python train.py --arch="transformer" --model="multi-label audio tagger" --dataset="single English command words and digits, spoken by a formant synthesiser in many voices" --train_examples=78125 --gain_aug_db=6 --time_shift_ms=100 --n_mels=40 --hop_length=160 --input="log_mel" --spec_augment=true --win_length=512 --norm="layernorm_no_bias" --norm_position="pre" --activation="swiglu" --mlp_ratio=4 --head_dim=64 --fused_qkv=true --bias="none" --qk_norm=false --layer_scale_init=0.1 --parallel_block=false --inner_norm=false --moe="expert_choice" --num_experts=8 --moe_every=2 --expert_mlp_ratio=1 --experts_per_token=1 --shared_expert=true --subsampling=2 --layers=8 --width=128 --positions="learned" --pooling="mean" --num_labels=51 --residual_init="zero_last" --optimizer="soap" --beta2=0.99 --lr=0.0035 --beta1=0.95 --shampoo_beta=0.99 --eps=1e-08 --precondition_frequency=32 --max_precond_dim=512 --one_sided=true --adamw_lr_other_params=0.0021 --grad_clip=5.0 --gradient_noise=0.3 --steps=11100 --batch_size=256 --epochs=36.4 --lr_schedule="step" --warmup_steps=550 --weight_decay=0.1 --adamw_weight_decay_other_params=0
Rows from block 5 of a small multi-label audio tagger, named by matrix and row number. Rows with one number within an expert belong to one neuron, the router's apart. Each number is 128 + 24 x the weight over its row's rms, rounded and kept within 0 to 255. All counts start at 0.
After each expert's rows are labels from the 100 clips, of 14848, where the router gives the expert most weight on average: "loudest" is the band of the loudest frequency at the time of the peak; "top examples" is what is common among them. Only what is clearly more common there than usual is listed. The data: single English command words and digits, spoken by a formant synthesiser in many voices.
# router: router (model.blocks.5.mlp.router.weight, 8x128, trained with AdamW), inputs 0-63
# gate: expert gate (model.blocks.5.mlp.gate, 8x128x128), inputs 0-63
# up: expert up (model.blocks.5.mlp.up, 8x128x128), inputs 0-63
# down: expert down (model.blocks.5.mlp.down, 8x128x128, transposed), outputs 0-63

# expert 2
router.2 [110  68 176 167 125 109 117 151 122 100 102 147 142 137 119  75 161  74 123 121 121  98 135 120 148  98 119 133 102 117 140 101 122 101 133  57 116 131 154 135 119 118 192 131 126 150 147  95 107 168  90 151 146 152 129 133  89 121 131 163 134 158  98 123]
gate.15 [120 116 103 137 129  99 132 144 158 135 129 151 143  92  84 110 164 108 148 138 132 126 162 133 167 129 138 115 119 116 167 108 106 143 135 117 110 137 172 145 160 139 111  91  97  74  82 154 136  89 134 149 136 123 116 100  91 147 103 153 102 118 104 109]
up.15 [122 137 173 125 154 135 125 161 131 124 126 120 132 150 159 109 164 173 176 118 165 144 145 126 109  99  87 145 101 184 138 101 109 139 112 153 122 149 144 143 125 151 135 112 127 111 139 108 134 131  99 118 127 126 134 161 109 154 157 157 152 159 120 127]
down.15 [125 125  89  95 161 124 128 138  98 127 127 157 104  96 131 152 152 132  89  96 101 144 142 112 121  87 115 103 119 157 128 133  86 131 118 113 103 138 161 124 112 138 155 128 102 149 141 145 136 142 179  83  95 138 168 122 132 140 119  90 137 189 125  94]
gate.16 [139 128 108 128 115 142 171 125  82 109 169 127 130 103 171 166  96 156 124 171 178 165 156 115 128 135 120 100 123 164 116 109  75 142 126 125 162 107 180 142 120  93 145 110 152 133 140  97 169  66 150 139  74  70 112 152 141 102  96 141 157 127 116 142]
up.16 [137 166 139 136 123 158 144 150 121 106 149 127 128 101 145  88 137 123 179 138 124 132 116 100 134 159 146 109 161 121 132 119 131 158 119 146 118 100 103 152 189 154 118 107 108 159 169 114 175 144 192 164 120 104 178  93 161  98 116 143 134 108 129 150]
down.16 [123 180 139 123 129 127 126 159 103 113 143 128 156 108  98 144 168 101 128 101  90 111 135  91 118 135 152 126 116 107 132 103 119 164  98 144 142 126 119 152 130 137 144 132 102 126 129 136 152 126 103 137 119 129 138 127 105 130 145 144 172 124 129  88]
gate.17 [120 152 129 129 131 117 142 168 127 165 137  98 136 131  87 162 100 162 113  96 134 107 115 156 155 119  93 123 162 130  88 176  81 143 147 127  68 125  94 154 112 117 128 123 132 124  94 152 136 162 143 110 123 121 116 102 146 133 155 115 121 104 128 127]
up.17 [147 119 112 116 121 118 149  91 162 153 104 185 111 136 117 154 107 157 136 139 105 126 132 116 116 138 108 110 110 100  88 148 145 158 126  87  99 122 176 134 170 112 129 126 108 109 132  77 130 106 187 108 109 124 155 164  92 133 158 173 126 164 103 139]
down.17 [ 84 144 130 146 108  94 128 116 102 132 127 127 108 106 170 107  98 135  97 178 185 116 143 196 131 126 123 118 107 172 160 138 147  95 124 118 172 150 133 110 153  82 107 148 135 122  95 130 151 118 150 144 126 111 128 103 121 119 126 138 114  99 110 118]
gate.18 [ 90 169 153 119 120 126 119 118 122 117 120 140 141  93  87 133 161 179 150 103 133 123 164 100 132 103 147 163 137 105 103 122 116  71 159 140 178 146 115 120 139 156 159 102 130 151 125 123 128 179 116 121 152 107 135 144 123 116 120  98 153 121 196 113]
up.18 [112 124 157 201 124 147 118 110 150 152 127 143 119  97 132 131 110 136 108 122 144 141 145 125 108 149 119  89 162 163 150 140 174  94 135 132 134  94 122 143  67 120 144 105 119 108 153 129 114 130  97 157 139 155 112 149 129 148 178  79 165  63 106 128]
down.18 [128 113 131 113 170 158  99 164 121 140 136 107 143 144 149 147 113 141 147  86 137 126 103 136 147 101 151 161  75 117  99 149 117 103 141 166 124 151  86 203 130 118 152 126 132 134 121 136 164  90 149 105  98 100 120 129 182 133 170 109 106 135 118 113]
gate.19 [111  81 123 138 125  70 156 110 185 166 133 120  90  87 120 149 120 146 115  73 115 112  64 127 119 141 173 124 125 129 151 142 122 141 122 115 117 134 137 157 154 140 113 118 129 122 136 121 136  95 169 138 129 146 132 108  91 175 119  93 123 133 136 109]
up.19 [ 98  74 175 161 125 157 132  75 119 129 140 154 145 131 166 146 134 137 119 103  93 119 111 151 113 118 105 129 144 149  91 115 120 136  96 144 119 127 101 142  89 184 158 173 106 125 161 132 144 120 135 120 144 127 141 121 150 150 130 117 166 155 118 109]
down.19 [127 110 133 115 122 116 154 121 111  83 101 106 100 144 132  88 123 146 119 158 161  93  67 122 125 142 141 165  85 187 141 123 158 119 135  66 134  98 100 128 123 154 165 136 109 143 144 110 133 139 139 136 134 123 104 122 158 129 163 136 131 146 159 160]
loudest: 250 to 500 Hz; 500 to 1000 Hz
top examples: /u/; /z/; /j/; /ɪ/

# expert 6
router.6 [100 127  99  87 128 117 137  89 118 150 164 181 184 134 147  87 125 137 142 103 133 165 139 122 133 129 176 145 189 152 143 114 109 170 141 121 111 132  97 126 130 115 157 147 102  94 167 114 113 116  97 152 143 117  93 119 176 140 127 107  88  97 130 150]
gate.15 [125 146 165 147 108 123 137 158 112 128 143 106 141  96 113 129 167 137 148 105 150 122 165 100 113 126 149  88  71 159 118 131  97 136  98 115  86  88 135 125 122  86 108 117 116 135 108 119 127 154 175 108  90 124 129 127 121 124 113 117 136 125  88  89]
up.15 [104 133 104 144 125 148 154 153 125 171 151 127  86 115 131  98  98 132  58 166 111 154 132 150 113  99 145 102 191 122  94 122 141 126 140 167 147 143 133 148 137 104 142 137 124 150 143 138  98 158 150 152 138 134 131 131 164 163 142 127 126 128 158 124]
down.15 [ 98  65 137  99 102 107 155 129 131 112 133 131 129 110 124 132 125 118 121 109 146  77 134 160  93 152 166 151 173 101 141 123 155  82 155 110 154 122 156 109 118 152  93 141 144 124 118 116 149  90 116 113 157 160 114 142 107 119 133 110  94 103 122 157]
gate.16 [120 157 120 136 142 137 141 116 101 125 148 159 117 123 116 133 171 134 131 134 140 161 124 118 140 122 129  83 128 115 127 126 159 129 154 111  89 104 130 147 152 113 136 147 161 110 135 121  84 143 121  96  75 108 127 165 112 124 145 169 149  92 153 112]
up.16 [116 104 111 149 176  86  91  67 159 117 134 121  93 168 148 140 140 130 157 146 115 145 101 176 135 117 124 158 123 156  87 139 125 137 160 103 121 121 152 102 144 135 124 124 111 117 105 136 144 128 154  90 141 151  84 143 135 122 115 146 153 129 165 132]
down.16 [151 153 187  92 138 119 139 140 125 135 139  95 112 141  97  66 150 167 177 102 126 131 133 145 150 130 144 116 125 100 134 130 107 163 151 147 164  97 127  85 107 157 111 135 105  96 144 131 191 136 136 117 142 129  70 133 162 149  79 111 144 101 128 136]
gate.17 [113 126 142 133 153 125 105 126  86 182 146 108 129 109 150 106 124 138 117 116 147 103 121 127 111 107 160  98 122 137 146  66 106 196 102 126 104 187 124 143 148 125 163 142 113 161 128 143 116 143 137 125 145 116  84 120 132 137 117 135 136 129 115 128]
up.17 [105 130 137 117 128 111  95 126 150 159 104 131 103 118 103 141 158 189  87 114 160 167 113  92 100 150 133 119 100 129 136 136 150 158 110 107  93 139 101 117 105 139 110 116 129  99  83 120 144 166 148 102 105  95 135 148  93 136 106 125 148 124  67 141]
down.17 [142 122 141 145 108 148 142 135 136 117 109 141 151 132 129 140 120 112 111 103 137 126 141 122 122 143 133  94 122 112 116 117 132 124 141 153 101 116 180 179 142 120 118 153 159 104 174 133  88 140 122 105 135 113 114 127 154 178 117 143 126  64 134 125]
gate.18 [138 111 128 100 163 142 163 153 127 116 143 133 150 157 117 143 115 150 176 104 114 107 110 123 128  87 144 134 184 113 113 103  97 123 122 116 133 157 126  87  99 174  82 140 101 127 110  74 136 120  83 153 149 106 131 152 112 101 150 135 111  90 169 118]
up.18 [108 179  98 146 120 117 162 179 140 126 156 113 144 142 116 102 121 130 158 116 137 132 147 128 102 138 110 199 150  88  80 160 148 123 118 145 109 105 133  70 117 147 177 135 147 130 110 143 111 137 123 146 175 151 100 119 142 128 128  95 190 164 109  94]
down.18 [159 120 122 121 123 125 100 118  83 125 158 129  95 111  96 102 135 143 124 106 119 112 149 140 118 145 131 118 137  91 130 106 141 139 103 142 112 138 126 108 138 106 121  95 103 140  94 135 154 158 158 141 111 113  98 143 146 101 150 150 148 189 187 167]
gate.19 [139 212 129 102 136 128 109 158  93 113 126  94 128 119 144 115 142  71 150  73 123 131 143 126 140 126 185 145 130 119 144 120 137 137 123 124 120 172 164 144 105 110 106 152 127 135 134 138 121 105 137 131 131 137 162 153 118 133 122 111 163 121  96 138]
up.19 [126 135 160 166 159 157 119 140 112  87 107 149 107 109 146  91 128 109 130 125 105 171 111 162 116 116 147 132 124 117 140 125 185 129 150 149 147  66 132 112 110 137 131  80  95 104 130 150 134 148 130 179 128 135 179 122 155  84 133 120 101 132 139 111]
down.19 [174 124  77 135 154 164 127 128 132 128 146 123 132 128 163 161 153 128 137  99 106 104 111 156 155 114 123 111 165 132 122 138  96 100 131 145 135 137 159 131 147 114 148 114 131 140 128 158 132  95 126 152  99 129 129 133 141 137 130 106 104  96  96 138]
loudest: 250 to 500 Hz
top examples: /k/; /l/; /z/; /oʊ/

# expert 3
router.3 [156 122 160 119 109  99 128 122 153 187 155 130  97 121 170 107 136 131 140  93 151  70 142 154 136 175 131 136 135 121 106 102 136 133 119 103 126 121 139 135  86 114 126 121 155 134 159 120 141 151 130 122 139  83 153 106 125 158 121 128 117 127 143  80]
gate.8 [ 77 144 142 130 147 117 162 146 122 111 104 154  99 115 129  72 157 136 141 140 155 104 135 122 111 132 122 137 147  94 172 143 182 113 151 141  83 113 122 136 150 137 144 149 175 149  74 128 128 113 162 151 142 135 112  91  49 114 107 106 108 108 100 134]
up.8 [ 91 103 157 144 114 137 139 160 158 125 154 131 146 158 163 128 121 150  81 114 141  92 123 165  83 143 146 145  99  93 127 127 158 122 122 114 140 173 109  89 105 136 146 112 124 102  94 148 125 157 117 127 105 128 124 130 129 124  83 107 115 119 167 139]
down.8 [102 112 148 148 134 146 140 142 139 158  99 146  96 141  88 107  56 125 166 106  97  74 134 106 118 154 181 120 178 131 138 132 140 145 154 107 131 121 123 144 158 142 157 146 148 150 143 126 132 187 138 111 114 142 107 144 162 128  90 110  80 114 148 119]
gate.9 [148 107  90  89 142 110  81 120 179 116 113 155 121  99 138 156  98 147 165  97 170 119 122 161 124 104 131 155 135 123 150 119 126 170 144 141 140 114 136 126 130 104 127 109 134 115 121 143 154  63 160 114 128 120 121 110 117 101  94 150 137 167 123 128]
up.9 [163 130 146 100 131 142 144 128 115  93  69 139 134 147  80 118  80 133 147  88  92 125 127 138  84 163 119 116 153 116 173 121 141  90 142 107 165 132  95 134 169 151  99 125 130 150 172 111 139  70 105 124 115 176 132 151 162  99  87 113 124 107 147 130]
down.9 [134 143  73 143 141 130 132 117 154  80 146 135 128 117 125 109  76 166 144  99 154 185 121 136 130  88 139 102 106 125 121 160 141 164  92 115 107 138 146 126 135 165 131 134 140 124 158  85 111 100 149 136 150  85 148 113 123  98 140 120  83 151 102 116]
gate.10 [150 109  89 134 122 122 102 151 105 150 125 130 116 111 165 141 125 126 148 128 132 113 139 161 132 127 138 110 108 150 131 145 142 103  86 114 126 141 129 153 111 117 117 131  91 170 151 122  96  75 137 110 204  62 117 118 124  90  81  98 127 157  70 103]
up.10 [115 130 122 101 106 105 104 137 116 111 126 150 124 143  93 122 125 153 156 158 148  97 112 146 111 114 123 130 111 120 131 150 108 160 139 175 145 115 156 160 136 129 141  99 155 124 117 104  97 134 151 156 144 130 151 131 117 120 119 165 136  80  92 106]
down.10 [128 119  74  84 109 120 137 140 150 147  83 152  97 131 144 139 123 101 134 105 107 130 106 115 114 125 120 109 118  89 123 124  98 140 113  78 123 133  75 181 157 108 132 146  97 125 128 183 134 146 150 128 143  97 124 124 117 183 117 110 146 106 134 172]
gate.11 [114 121  89  97 169 146 125 126 110  82 175 136  91  83  84 190 124 120 123  85 138 126 130 148 144 106 123 152 160 115 109 144 128 124 200 126 123 137 150 123 151 128 177 124 119  96 150 133 125 133 167 106 107 102 135 149  95 121 148 156 128 123  85 104]
up.11 [104 134 161 168 142 165 100 122 131 134 118 114 200  87 122  71 166 142 131 113 136 159 137  95 162 142 128 112 141 117 171 131 132 164 122  91 140 119 108 109 107 111 116 114 127 129 127 116 130 148 136 125  53  95 127 121 112 139 142 185 154 109 118 127]
down.11 [128 132 152 125  90 129 132 119 116 124  90 121 137  96 135 105 159 115 151 185 126 117 157 161 155  96 160 182 136 150 132 162 150 112 169 138  98 127 121 160 163 113 107 135 162 111 130 126 117 129 109 151 107 166 108 117 130 129  72 116 128 141 119 113]
gate.12 [143 125 115 196 122 139 111 174 124 147 153  87 117  94 116 115  75  85 150 137  94 143 111 154 116 111 135 107 140 115 126 150 104  99 185  87 155 136 134 146 173 150 111 125 111 126 149  94 190  67 108 103 133 124 131 168 106 116 160 155 112 122 127  99]
up.12 [159 150  92 112 113 110 146 131 114 146 134 161 126 101 136 134 103 166 149 148 135 135 149 116 132 131 101 146 108 164 128 112 106  95 137 157 145 156 136 130 155 132 140 126 127 100  97 103 161 149 126 139 138 135 143 100 133 125 121 125 106 158 167 152]
down.12 [119 131 106  95 176 162 130 142 143 113 147 145 161 181 114 136 159 113 144 147 108 107 113 123  92 105 170 106 112 115 130 124 126 161 101  79 121 117 134 125 120 118  90  91 146 153 136 147 119 140 114 138 103  99 136 162 134 118 141 166  86 124 116 132]
loudest: 250 to 500 Hz
top examples: /v/; /j/; /u/; /m/

# expert 0
router.0 [114 109 135 149 141 134 167 143 134 101 115  92 132 142  72 111 146 146 152 164 130 150 116 128 138  94 100 132  97 167 134 160 156 142 131 153 115 123 121 115 155 163 137 108  85 145  92 161 125 145 137 150 128 141 155 176 103 117 121  98 120 141  91 145]
gate.7 [163 120 104 167  94 139 158 146 147 118 131  88 146 115 125  74  83 107  82 134 150 120 142 120 128 122 131 166 152 156 136 100 115  90 120 106 128 107 128 135 109 116 131 116  87 132 107 187 125 136 121 152 139 164 126 162 157 137 120 115 144 105 104  98]
up.7 [123 146  94 126 151 118 106  89 125 124 143 148 148 140  90 107 163 116 164 130 142 178 129 112 112 140 146  97 125 125  96 117 144 123 163 139 128 145 153 146 148 130 128 159 153 118 147  72 117  97 121 154 160  96 154 125 133 136 201 101 121 124 155 148]
down.7 [140 136  91  83 145 135 178 108 130 138 173 125 122 153 124 145  72  94 133 164 162 145 132 145 154 149 116 140 161 118 102 162 144 115 112 179 130 147 149 113 151 166 128 117 143 173  86 115 128 158 142 156 120 127 129 102 117 185 112 115 160 163 122 149]
gate.8 [164 153  65  98 135 176 114 135  87 140 124 127 134 155 117 131 115 127 117 135 169 134 141 134 107 110  91 127 155 137 176 165 112  91 148 173 160 101 144 136 105 154 107 117 114 155 122 149 124 156 150 137 142 114 159 132 133 146 134 101 178 157  74 154]
up.8 [124 141  70 155 130 132 193 138 128 115 132 128 109 138 118 103 133 103 123 103 129  99 133  92 150 131 110 132 147 114 115 126 141 148 112 138 117 166 138 150 136 152 150 112 110 154 137 156 130 125 171  80 127 174 149 126 115 174 178 118 148 120 136 103]
down.8 [126 160 133 129 137 142 149 105 137 137 144 100 138 126 107 177 113 115 122 134 125 114 144 153 131 136 133 142  65 130 169 118 116 133 119 111 178 153  78 161 103 128 125 153 116 122 138 130 151 140 127 118  87 116 159 121 125 149  97 137 135 132 111 162]
gate.9 [143 114 132  98 131 164 113 118 138 118 135 130  91 136 103 142 135 167  95 108 137 108 121 156 113 147 145  93  66 153  68 162 158 155 109 141 124 104 109 126 108 114  77 128 105 147  69 135 160 101 150  95 141 153  97 115 120 131 180 122 142 137 156 129]
up.9 [135  91 100 169 141 118 119  99 170 122 120  85 140 126 127 175 120  78 158 115 128 112 100 112 148 101 130 147 113 166 125 134 136 121 127 120 108  93 161 129 119 145 154  86  74 109 112 138 113 120 144 141  77 109 143 135 143 137 156 123 122 121 116 119]
down.9 [142 110 118 164  93 123 187 162  71 102 131 114 186 158 141 153 128 105 119 118 139  96 143 104 115  88 152 149 166 135  89 155 157 163 126 153 187 115 108 111  97 123  94 126 160 139 118 129 139 133 113 112 128 114 124 139 113 102 141 135 155 117 121 146]
gate.10 [128 110 138 154 129 120  67  90 110 148  75 170  89 103 129 129 159 115 115 148 143 131 140 135 142 109 123 136 136 150 127 114 124 138 112 105 117 103 130 124 132 107 112 113 113 129 144  82 120 132 145  90 115  94 168 118 104 121 121 104 121 135 157 138]
up.10 [194  95 137 109 113 124 139 125 134 107 175 148 130 117 168 126 146 146 116 141 179 117 113 123 104 120 103 133  99 154 130 117  61 118 132  89 147 134 115 162 144 127 159 168 146 115 116 125 157 133 115 139 147 137 163 143 107 122 113 174 171 124 112 177]
down.10 [139 134 143 129 187 118 160 110  92 159 129 147  89 126 134 153 139 121  93 124 127 166 134 114 131 105 114 176 147 103 122 163 131 110 130 134 174 118 145 158 122 138 136 101 105 153 156 115 158 145 134 162 132 110  85 104 112 110 147 120 140  95 107  78]
gate.11 [128 136 114 104 138 133 114 117 104 147 132 110  97 133 136 130 123 115  95 147 114 135 142 132 140 103  94 136  81 116 111 145 132 113 147  74 128 149 141 149 115 124 135 128 149 104 156  81  68 146 109  32 120 136 112 133 131 109 157 184 129 132 116 161]
up.11 [103 151 120 144  92 131 126  89 131 117 107 148 146 114  91 138 131 144 164 130 161 164 146 135 112 130  89 110 140 124  89 156 120 103 119 121 141 117 122 147 108  73 116 118  96 151 121 190 155  83 134 153 113 145 122 153 169 105  92 131 107 126 128 116]
down.11 [130 115 108 154 111 108 160 140 113 110 110 115 156 144 123 128 122 133  90 108 109 186 160 126 153 131 112 138 144  86 143 114 145 167 139 148 137 129  78 146 125 124  81 146 112 133 145 167 153 114 168 147 113 110  88 127 105  64 135 193 119 147 124 137]
loudest: 500 to 1000 Hz
top examples: muffled (low-pass); white noise; pink noise

# expert 7
router.7 [100 167  90 162 103 151 124 108 146 122 151 125  97  97 109 180 141 153 112 120 157 133  89 112  98 132 132 134  93 132 119  84 104 139 110 171 132 125 183 179 111  99 140  98 131 108 136 128 159 107 128 144  84 105 112 103 139 124 149 119  83 153 102 159]
gate.1 [133 122  90 131 128 133 143 100 144 122 130 131  99 105 140  85 129 122 104 121 142 167  96 125 119 135 159 154 136 143  85  77 134 155 134  96 144 111 117 152 117 134 141 141 134 113 190 163 121 151 142 169 151 122 104 164 119 129 119 131 135 157 143 132]
up.1 [132 126 152 110 133 134 140 142 104 152 110 136 127 125 176 105 122 161 118  78 104 109  78 169 117 126 108 131 111 135 114 137 113 172 116  57 121 165 127 110 130 172 110 116 111 160 164 143  97 174 128 147 158 149 115 134 140 151  89 116 138 101 160 127]
down.1 [179 122  78 158 116 163 142  94 124 113 158 124 124 138 124 125 134 118 100 109  74 133  76 119 139 113 126 122 130 127 122 159  82 163 111 110 140 139  87  92 133 129 138 148 109  92 119 118 162 152 143 125 186 157 117 139  57  97 126 129 115 140 128 114]
gate.2 [159 120 177  84 137 134  93 110 103  79 126  75 148 138 120  43 134 131  79 131 151  82 126 141  92  88 148 120 126 112 122 157 142 115 126 113 124 110 129 106 119 125 119 122 112 106 161 133 127 176 145  94 134  55 148 118 142 143 154 115 134 119 120 117]
up.2 [125 150 153 130  87 144 119 137  92 144 113 103 135 122  79 101  82 140 127 134 145 117 137 108 147 112 110 115 116 112 143 107 136 121 122 115 162 134 119 147 103 157 146 108 122  92 147  81 135 151 129 149  65  62 176 111 165 126 114 112 113 123 147 128]
down.2 [ 90 133 145 115 114 143 151 163 155 163 123 152 125 117 128 153  93 140 166  81 129 129 115 147 160  97  86 154 192  81 130 142  89 119 129 128 155 122  93 141 131  79 101 124 124 167 133 121 106 157 140 115 117 159 103 129 160 183 108 161 118 142 123 122]
gate.3 [150 101 128 153 121 125 147  85 109 138 109 135 146 115 169 165  88 153 108 141 144 130 156  85 120  95 142 115 118 150 161 109 157 141  66  99 128 155 108 133 183 147 152  86 118 134 130 145 135 105 137  78 118 160 148 126 110 199 111 133 110 107 151 106]
up.3 [153 122 105 112 120 138 128 142 159 114 168 113 112 132 125  97 156 118 100  87 110 111 143 119 138 127 118 126 122 139  99  66 115  95 180 158 121 110 131 145 115 106 106 107 120  86 135 114 163  93 110 131 126 114 128 129 115  85 136 123 144 144 137 100]
down.3 [148  95 119 163  93 103 157  79 134 126 125 117 155 113 104 141 105  94 115 146 152  86 134 100 162 125 153 119 130 136 127 137 157 121 129 149 158 173  98 116 138 135 153 148  81 130 155 138 144 136  86 160 168 170 132 114 118 159 111 155 166  71 106  75]
gate.4 [ 94 155 154  94 135  86  94 153 138 162 137 118 114 119 120 123  88 141  78 110 122  94 141 150  85 131 111  84  85 136 119 106 131 135 124 112 165 128 148 103 130 146 109  62  98 114 116 110 105 115 143 159 150 118 112 147 130 111 135 130 136 131 107 130]
up.4 [ 81  85 123 136 144 180 125 102 105 158 134  89 112 155 107 139 134  79 123 152 154 136 112  97 149  78 160 177 105 158 105 109  89  84 145 118 113 158 161 137 128 130 136 162 137  88 120 105 145 152 136 131 127 132 134  75  81 159 128 112 123 120 169 142]
down.4 [136 157 125 120 155 171 140  97 132 183 137 137 130 125 130 149 130 172 172 143 118  88 113 107 112 132  83 134 120 131 146  94 147 107 160 133 147 160 111 124 108 147 132 126 107 100 125 181  66 131 117 149 109 153 184 162 144 153 123 142 113 148 148 153]
gate.5 [ 78 160 134 170 154 140 102  83 105 127 136 127  88 155 149 157 119 124  90 129 113 119 101 125 149 140 126 165 156 123 134 155 160 124 113 128  98 159  92  66 150 123 119 167  95 188 151 113 123 100 160 107 117 116 146 134 136  93 104 146 131 113 148  99]
up.5 [115 132  95 122 124 113 148 119 129 114 116 114 145 122 148 125 162 165  94 168 163  77 143 113 112 140 146 131 144 116 112 109 109 120 125  86 142 174 112 136 139  83 164 124 100 141 121 134 110 124 155 121 116 146 170 114 143 129 128 179 121  69 154 144]
down.5 [111 157  87 124  96 154 156 113 140 111 138 104 112 100 167 138 107 121 122 145 132 154 119 119 169 126 172 127 148 168 122 151 118 116 110 137 124 110 116 132 138 132 124 121 148  96  86 124 160  91 140  85 123 118 124 152 147 168 132 126 139 180  60 152]
loudest: 4000 to 8000 Hz
top examples: /s/; /k/; /ɪ/; word: six

# expert 1
router.1 [149  55 143 102 149 125 134 155 141 159 116 117 117 119 125 163 112 138  77  91 122 154  95  97 153 166 150 132 151  93 108 112 135 129 104 143 114 163 158  89 104 143 144 146 139 134  85  73 124 155 135 136 107 129  98 122 127 139 138  94 102 150 156  96]
gate.7 [135 103 115  90 155 100 116 100 135 120 114 128 116 125 126 143 136 102 150 168 111 129 147 133 109 130 129 133 129  90 150 117 120 113 106 124 176 146 111 125 147 149 119 135 134 146 103  75 111 131 125 135  83 135 130 152 113  99 126  71 122 119 153 132]
up.7 [119 124  79 154 113 140 115  93 114 173 124 148 122 139 161 120 117 128 149 151 146 157 119 148 140  96 105 122 134 145  83 136 131 133 152 108 129 140 139 129 145 115 147 149 119 132 123 108 126 148 108  98 172 122 115 139 109 125  87 105 146 176 119 159]
down.7 [126 142 151  96 155 113 133 114 149 130 136  99 113 110 120 140 128 158 131 110 160 178 113  83 116 147 125 140 136 103 144 158 118 134 106 105 124 184 115 160 136 135 132 100 120 157 142 132 118 139 127 116 124 152 131 137 105 100 143 124 141 122 112 135]
gate.8 [160 153 121 128  92 120 114  97 134 167 137 155 130  92 173 167 115 112 132  93 117 118 149 120 121 123 115 154 146 168 140 121  88  75 105 105 143 133 140 150 115  73 139 133 145 172 157 136 133 147  95 154 129 121  83 123 128  88 148 130 135 193 147 105]
up.8 [115 135 165 120 141 179 137 132  97 171 115 120 109 121 143 136 107  91 137 131 105 100 160 143 111 146 131 155 101 181 107  97 135 130 119 127 132 117 149 118 135  78  79  90 110 135 132 122 108 139  93 119 102 132 142 161 140  95 142 171 102 149 122 114]
down.8 [138 139  97 145 134 128  71 155 133  65 151 106 143 131 159 154  95 152 166 148 150  85 115 134 128 133 114 121 162 107 142 142 161 123 134 135 129 104 138  86 196 107 112 155 150 109 143 123 121 146 135 128 140 179 145 120 132 132 139 132 136 120 134 101]
gate.9 [135 130 158 106 130 116 108 147 131 143 151 153 136 122 121 113 152 101 117 141  98 126 102 129 137 119  70 119 107  78 154 149 136 108 148 128 112 119 166 121 125 144 136 127 117 175 141 116 118  92  94 152  72 163 133 136 136 135 143 155 157 129  96 117]
up.9 [163 159 177 133 112 116 118 122 109 124 124 109 142 103  90 104 158 100 135 165 119 149 110 114 164 156 139 137 156 121 121 113 138 144  89 100 136 137 163 149 111  99 138 107 112 143 112 166 144 137 139  86 155 111 102 129 153  77 169 146 130 108 177 131]
down.9 [ 86 133 127 105  93 106 116 108 149 143 114 128  88 131 157 150 147 101 124 104 120 110 146 139 128 152 127 111 137 139 123 117 151  73 153 131 142 119  82  72 141 172 123 155 131 143 137 165 125 109 108 138 138 159 122 145 131 138  73 150 145 162 160 156]
gate.10 [120 132 103 116  85 136 103 118 107 113 152 109 148 101 124 123 137 105 112 116  97 149 124 152 121 121 152  80 106 153 172 128 129 142 109  90 139 138 152 178 163 112  98 145 138 129 142 113 112 112 108 181 105 119 183  75 128 103 157 107 120 171 102 107]
up.10 [151 120 117 120 130 188 143 127 123 107 134 103  84 124 159 131 100 145 148 127 153  95 154 142 116 153 122 126 129 132 106 118 157  86 126 107 123 137 120  97 136 118 128 102 165 194 105 118 177 134 145 178 138 140  78 130 127 157 154 184 106 122 154 128]
down.10 [115 109 149 141 156 155 142 147 117  98 131 126 129 124 102 135 114 117 110 150 161 125 116 184 168  91 130 186 163  80 134  98 119 104 117 174 146 127 149 148 145 191 111 112 138 135  94  81 111 114 133 121 101 109 163  87  91 123 150 116 126 123 131 141]
gate.11 [156 125 104 158  89  92 137 128 136 122  75 129 153 111 138  92  83 175 108 111 187 133 115 111 115 171 151 114 159 106 117 114 130 165 103 102 166 135  78 112 110 150 149 107 135 144 116 147  90 169 121  92 144 142 155 151 154 133  91 166 157 132 116 136]
up.11 [105 153 108 118 141 144 155 111 106  95 148  80 133 118 126 115 126 153 151 153 118 154 130 136 137 132 153 117  95 148 167 128 129 119  89 161 120 117 139 134 118 159 138 105 116 147  82 132 117 131 139 151 167 121 115 158 141 177 112 116  82 103 118  85]
down.11 [166 158 152 127 158 127 126 165 130 120 136 116 142 132 132 179 104 105 102 123 129  95 140 141 124 157 168 122 137 165  87  95 130  89  98 151 127 136 126 115 122 125  93 146 163 104 133 138 124  60 158 169 108 159 117 151  95 120 147 136 110 144 154 133]
loudest: 500 to 1000 Hz
top examples: reverberation; /ʌ/; /p/; word: up